Weights of a small segmentation model.
Model: decoder activation leaky_relu, decoder widths [64, 128, 128, 128].
Training: normuon at rate 0.017, 8200 steps, batches of 256, held-out accuracy 97%.
Data: trained on rosettes with rotational symmetry, 195000 training examples, 10.8 epochs.
Rows from block 3 of the decoder, named by matrix and row number. Each number is 500 + 25 x the weight over its row's rms, rounded and kept within 0 to 999. All counts start at 0. Numbers have three digits each. After the name is the row's rms in percent of the matrix's.
# conv: 3x3 conv (decoder.decb.0.1.conv.weight, 128x128x3x3, standardized in use), inputs 65-77, a 3x3 kernel for each
conv.22 103:479476477517485506542514455504529517517526545536541539529478516512543476487502494521551508501544493490517492512527525488527523504527550497498497504519531526497489498458525474489515471473490532533496502526502483532500493479481518519519506501516500534505530509514512510506499507491572505520538492511483492517474494547481483496510512533521550534499530541
conv.23 101:450478510472465509483577508444508513583499491538480502475532535488486524494479539517522525533498511545503497457441474500481500484532504500505502479512471515482493478458502506537486534525436452471505488518458492495498498512492560463535480530539460529511493539524521523515515484481476487496446527497531497498480484517458498512471498478485563520493514472
conv.24 101:504491499543484551510516525485459495492555542522481500537536540487476486519537474490451474509492486528523496472517552518507541490483472536494510520503489502521447497488458481531538502486456493516551522564490539510471474491468454538462498515497471495503481515503462477470494564550508527494483531481485469522484444488489442479501490499493523504525497488
conv.25 102:474477519439469492530466545511495510488561496499480501479513506460482488503505508488517499500514537468517542501513499487496499477497491525521466551494485518520495555535471517476466509481482500474530469534560471502511536525486499552509498485514515513526514499490497506471507496549515516539531512475479520500504541518467518501550549500497526510454488478
conv.26 099:478491483481485486456489463518531541492540481501499498502478464474498480496461487491530436522486504479478489489484537502507538495471510487518485522499523508484482498475549498493478479467508462480487517537522474534516512506505474536493509490501512557524542533478496517493503468517558468563465505507514494509565470524506494461491482515504526547532533538
conv.27 100:507503527546487549526536512506560511524486497480490528511497504526516494494506498505433524469501498448472483502506483526457462532477452488484494481522505465496478510496513493501514486512516493504499477489480489501495461504448463472564512487491498503479473462508471502487523508444516459557459505514503464485506520516508503502490506516477486514490483481
conv.28 103:510493480486468461479494439544474479491435485500473484491478484475457429483460427496461541463443529522545547462470475459491497493489473497501503480502479475473459472487499488485476495507502479471439474480470496520533473504514465471507487481502529485490518506479492507514489466486495450498490495517509510506490490490479475512524520503523529512510511487
conv.29 101:509523559555583564508506531519509484513493472468575511510505505482526522523548484480517521525511526493530513521498527517472501513519479485490528485502503450482495490494535467484478477522511495450454525489457476509471529518494518470533517537503514508495513495494449508477473554505534527510516485524509553498469489507467500454508538543505491495507538504
conv.30 101:506487490509521507527557514466507462473518513513500551519463513513484496513518503482480447494451500451510488487508480493525481510504496486552487493524477491546468479472489482517513501536502486533518499515487541525499541510531514551466493447473535458522483509484477514500545494557598516537484510497462482512514461560476522532522462471521509459514530511
conv.31 099:512476486528512529431483512514486512520482519438538524476503467568500502558507529489467488482494511485517462475507472475521478515524551505535505503488474488516507500538503513483537481495494527466501527512452486504497514527497474603473482460492496506514486549506512480487533511465512508478531475478502501520503494522490490467495431494459494483497457460
conv.32 100:523518474490552481469487506503473497474455483499494490533520509528511471512471487544498488534520504539518471461482499455510509466464485501554525480513523500523517490515523489488494497505509498499510526521499484511497517518489534467532490480499489535497491523492527514487501537467549481512519487526512514505506530540498502496548575526532528541481538497
conv.33 101:472489430506450422505516476500491485507499532518456523480509482501526492471533495510482494458475535478523523484529498479491501470494507514465477463486479511524480482484473485473544500501495537532517523529483537507515519476480540516547502487517496477509468498474474486500457520510471521534466491498498561518477463478506512506499458481510528532535489503
conv.34 102:484500527507464535464523506552480469468605504528457491470481496576526522530499510498509472479542486487500508499487490508578491466507511520508524516483528508496467507501515495508458503488509522515513503484439529501456480453512460524521514503486511556467509498515506497475522521563534465532527493463465509523526503543485514459450509515521518457506523529
conv.35 101:497465506513501481485544508476513494447521542520437512527520501485527531464453500484493488536578535513507511482513484508555537490562509507478512512486499529521460508490492452534548511549564525509473506542473523505515511484559471533493557528470487484543493469515514513519487503469506482445437562472461499484527502555485475474487505498496502508517517547
conv.36 095:484492532464435513529458499483506488506443452505508560511480498533487499493486520497491497471508514481486485501531462487490488472482495475492504471517496471520493469511499480516533495546525493507518503510521478487535452521541481548527462461456492461484464505497497526501505502458488523488485556485459488493511515492492470509504532484523508505518487548
conv.37 102:510501503504526531518547477508451491539478491502488496520506487490485462467461471511514497493509489436454465483525497506524496501470486470495502532486517542504492497490502525521509461487492459482533466504528485502527503496480534461486523480482555502494507513491472497480504518501531497493488537492494481456509503495505499482519484504475531504474490506
conv.38 102:488477480456502506486474469515506508499467438476523529457521482531489470516547494512511492497520523517516504502468562517526525528602514552496555500524522515473524489479550494509510467489508481533474451484447532503467474469485512512499539488579498476484499460495484464490505517494510465503536521445490517517477513496518535514432501495484507517482520549
conv.39 101:500516494490523469573524503465497495494556536503470481517563510491579490527507495527507486533465514531465488442439513516501488508472481474508482506510515539467493497445488484469543489515506478527559496515555531471475536480499492484475486488481498549494497487494502524504494476520485439509511494520509532474511522484517510529521478522526503498490522488
conv.40 100:508503511476467509444495474480491496498494491538492477502486468489512499456471469507495491516496472548499487458506504502492484514472456478500490474465486473474473531511517509493485508489503496480499486492439491493513484487455474475471508484503489509514527489512518498507490499517515478510460526522476513489520502520493522481471467485486504467478500478
conv.41 098:470483464475507501501504509508505463495478462465505480542488465558498485482464470513482469511447464506469462510514487487493484486456519531504507478471467452516492559500478475532503502523537495473505481512469510487487541539517561528475525501467495477479485529475519453494505504493497497528498492503515534506510473457516497468494523501502552436526491491
conv.42 098:479466505507503455515517523513517496483457485486498504491520483493462490487481484505482501553516506549485492487485514497454479485502514515506527464495528490480516487506472537515507461526536509474491467472506485492482466498493492593487505455538494503506534474531507512434523493508515527491518476500483560517502494481477529534464485515482540513526510486
conv.43 102:546486498496506516492493490502542526533480475487489475482500487494465477502529508513477478485498436503464489504480444515511504503506531497470503476512528464544508522514495516465488481517557482491514534515498523511500499451517467563484503524514449468515503547467484478526502479502471526498496453514529483541512532545506515498451515484512523521514522566
conv.44 101:495546484511474474515507511509521505524469486495502512481521495505465485516500504499478479511489464498504473503498487507541457488477485496469506518510475513482497474472448501579486532472472510508492519491528523529478497465489460608452500542507507515511501535481509489456466506467503536506495487527507537500526543451445550496531478544480522533481519481
conv.45 099:509515490467508469478471429540533475564478506527497445437477469487489482482516488440457516487480456485482487482460497434490479528508483527519536487506470478518501495517522490469484506495497476501471499520543487466518453541482477468473466521501493494518515507492463444462480475506459580473516492482509483511509533477538473481489486477484480529471504466
conv.46 100:456476484505502513480534530520543513488458466574504480468533491472465499525473488508494475520511478490477483510469506511465509496499495511525495519452484481503475476539474523505495505561490484461491477495495520468530499514518545518511497513533480496483542544469482505511471502541506594506478525535511513478452530497499478482526538507501559516477474493
conv.47 098:488492430489517469499507525514477464479510520496503530466496499499507466491453446525538478503491489523517526491496437483467467461497536484514492519495492505527500498474495501507526490510519488492497499465498499519473502509528452603510507480503500582444485460506499491555482520473485547496478468478506536465503490533500538503529494474489475478523461497
conv.48 101:480489505483459505477459485488458463512484536480516475483499478494463524494474509501493467526508434559476505520479488522484489541510544528500486560477465505490491524502499530510486541501520472504512508489521497506498459523536462527485460488541480488499496519509511518520522520527472532494473480509527528508508505512507534466489487477487518498511480525
conv.49 101:451468498482539486511525511471470465491439481509505466511504432502494496562522554517525471498517491503509515515554525523512512489486506526504496520517487520487491473517505455501518511510520520534480534474475520490465504520507483448475518462515487503506458543511497517495494490461520495496457502479505523526517531484503499491473481483481551490500510460
conv.50 100:524488533506475490510512471493552537471550514471500535522513482513495481529514479556516477547496499492503511482490518532488471511534488456503526459600471485545513467497495487537488496532524490503510533537495513521503469512441527471508517494462452452455526502498500486504506512504525412622464487506465485519500605506491512480485514503484553497505504480
conv.51 095:495484500490500471504468474480499518508486472491523490493509524497512518457488500495496517529525497480522515466493508503528514452509492470499515481500495476472511508492477491487533491505493515515498494500490491516487461529516578491561520539483518470506502548498522515548554524553484612416512509514483478529474617447469494457482532513528485533480532460
conv.52 102:541490533467483498486451439469468507469543512473469469545487506493522544494510545506461510513521500559538508503495514449464496498523512524513478485498522483489501515484498493496468474470480447510498493513501515522498534485477439466529533496536512556510503478482522568497488557490540470496488545469529509471516546552450502495472473426480511492519480542
conv.53 101:457535525508534504469448505533499461510484529482510513537465511469499496523478517496482490510470469478432463491493494473453515512514486519554514507509530453461493500487517529507544474506494521531506491525516486526494516536511517501478503511493506534510523542531478458516436478529477512497548492544512502498502508521506552517541568501494463515473499453
conv.54 099:520558484472485521537548497479492497523499499443472502496528515459526504507522500494476444534522469513500481489492479517512449492517508499491499505508522485485500527470489517528495483478504452462495535485497521521501447510511492525532479497508531492501512519519472515480570527481581525487517530532488520531482557573457533511505474483492492496494466521
conv.55 099:500479521536556504500516521514510594533503520490496554463466484485527472513517483473486477471529502488477502507482451479498502467496514476495489504480511512491523494506507535480543524517498510488465491519492525504478487546481528472517526503484512519460504491500521464495500458481500545469493501487487477489438549456502497501493588523486467480524528504
conv.56 100:518543551501491510516460457519490447517491501499518471500498541494527489484461496505511482466490545528493479507499510508518487536505502479518500476468478481447500503516463485491518498502478502534522501511537467456523537503505493502534546528486506521501498540499502559508496518499485573531519513493492465538477509502481483492513459500503493507519509484
conv.57 098:424480504468509496537482489501466510506463510513464536516489487482527485514484486456472498523542463516497521530495553494503472468522482501519513492502529497453485518534510503506464548528529486496498521466503534488523494532480510506454524507480485509481487527534523547476501521451496474508468508444513478510547498532529521497544478476495495484522486476
conv.58 102:502517534529453499485469512502484496480521480501490481498522505532531471487480507570488544528449523505451551486499478491528511504452465493521526498490552495486510511455491507503551517513513526497511493506524485473505466479496445551567530500496492513551464514481527548523504496516498467549492481558472509492465518498485526459495525502487509525532534497
conv.59 099:497483496472517520499512479524453482497540485514448453482491491464488449509481465434480487525508500505502478539498496477497525521518467478501505514513489506473519500498471535502516532455508516486466509432454526489474499457496497480506548508555474488503478471537515471496491480481524482502476500469516532483501503471492527509513485540542539526549530469
conv.60 099:471537502508493507527548543532532525541513480505502488505493480452475513499532517524494476464471501420467486475537521503554538527488513525489500490495498455533505539516506553508524439456505514494512517507492485493501547499551519503474484499494548541536552572495500466483497545489439531510508493513478500481460533473458502462525478505502508505522505531
conv.61 098:475501479497444457497495473477518473516666480458537562509497494521457451476472479515532489521507500507518514495523481526483439484487494547504507509496502499465480487474512530547541478507498483474514486534525464490518506498513502458490466492481526480493486538485467477465517498548486470538496568509515510479448513452516523517494501478533494507471474523
conv.62 101:503458519503511515483522580529482464509506505505463470506481486514502525460510517453466507479508484475502483532489476501481467539494457470492503488492447455495530529543486484500525453458536520497501513475497493504491491494503482479542505493487484476483527566506497539516519496525502514510479566465534491498494492533505478515502473477533507489500476451
conv.63 099:483503518494505506499484530470501501541499481476480502521520522489496512480468508530531489454484478452507519517513529554513522500480479455496511502503566506489521513534486504485465536518514523561430530527479503503504520512493535477503501471515500506517508526455521499486468537498502520448463534455510509491499498455519509506500486465482504513491494499
conv.64 098:464478527499534502495521483519505509495496500500514495465497483411514489467504469490510462510520499490492487495476511470556532506504538535504498484514531462484540503484500507532484451516474526500483487465498467484495527489503537502544500452518503485492499491445513479463484498527468494488497455469497502493462533539480512477485467459529495459492492467
conv.65 098:506495491510535489508507486484513501486477510509528500507496467477484504476516530487506505515503513500519509527505499493532497505504510535532532491504537481491464446489474471527500467522545463532544498509547521533487494456497543441580501464515502495516540507520491465508583434513461551461427506457532464573517559507475485480527470510516508542468520488
conv.66 100:519469478505521493493486477540456465539493453480478494520510492501540501495485520523529508485554511494472461543487496508485519497513506496505517493520504483458507530490515495490488508505491435518515454474489483508516499555499468517476540473522503548493491516515457533520512508474527496562510512494511507515504513558490535448490458481506509530475530522
conv.67 097:485473451516478511471471467487498496502457565494544466478506485497470478495489497519532505484470471522476513493483450535475472512496484525474519497520490472510482491514513528536468503520493459465506525543557491505472525485501532501486507528489478534495491494499505518512482487506478511524467504479469490517536496460445513516499526495462488452492532525
conv.68 098:432462469462520452514486503500519506457488465438490484481456441462421480486501528468493476505498485514461495435445483449482475457482543488491508471484491490513515492518494513497457512503522580536543505501514451486518483454452477490502455532482535513547519506492529542479470462495501482528496516508473499526513568530533502497474461489521491480485474501
conv.69 103:527514470514517525495480525491475489529511477508494479532529482545560529499474500483514509514523455530482482486499533486508503540506481501529534484484492525518506494520534504489544506495495498516513490521513512496512504515521499505469494528499527523510531506503493512512549491489539502482523488489482561522501487493508506505463531508451524515518500527
conv.70 101:464509492474469500557468478490510533533498486506476507455467517434525509503509456506492518555502477543545437489510475477482498491514484529536524527492511496477508490494532516521471487564504462502485520479474513505452506521546470468511514547517496475530511500523468528525492501517533543481520488508473499518495508521528523473492497512493499503456457489
conv.71 100:505479467523483450545505458493516510509480472500509485474485466457483452449456456517501453508474482505513511485472459493516513491484481513510536528499492502500513506501453505522504482481488531539524484499515500506508481518499504487474509501458532512511498532503486486488464529499506514504492506492481478488531520481547497474461484511492492472492507527
conv.72 100:494527511524498483440511522516484492498500504529484536518540506500507474445471497491502480447484511452509536483470479495535483480491439520531518495509507528472471478498469463486514442529521516504488512512483507476487512510478488482497504501494514487507487507529494485466495496529530491513493486485491522533482516531481523527458478479477485477528545477
conv.73 099:506453518450466514510525498478505497509550487518505483514540496557484492525511521544485509534504535518546523532503461472493452447503484466511485498524484521536495511535515499537520504598515512532503475534488494477482474479499513488516522476518505494528523498507485488512518510537508501530486504535510481483533539529559534543501552491528503479505526541
conv.74 101:527529497520522482559512470486530463503463486528544509495503499499495494519487471534539494545510502502499498481496499499498480485478502509499499487502514487495514491494479482457474535574476487521503485483446498491487509525480480475541496544495503441487512523479501476496492486471489459530541494480498484517452589489493490494471481536488530505520492472
conv.75 099:506502524453475515463499515476506501534522495499555459447453494512446493448492491496518482477481510493489518469489500481493504512494507459487523471554516468507487489518501477540526489488481506467453501506499484516475480544508540514510507500491521539491504563486499513549504514469469458486478433479512537540438510530508475525463476458484494473475490516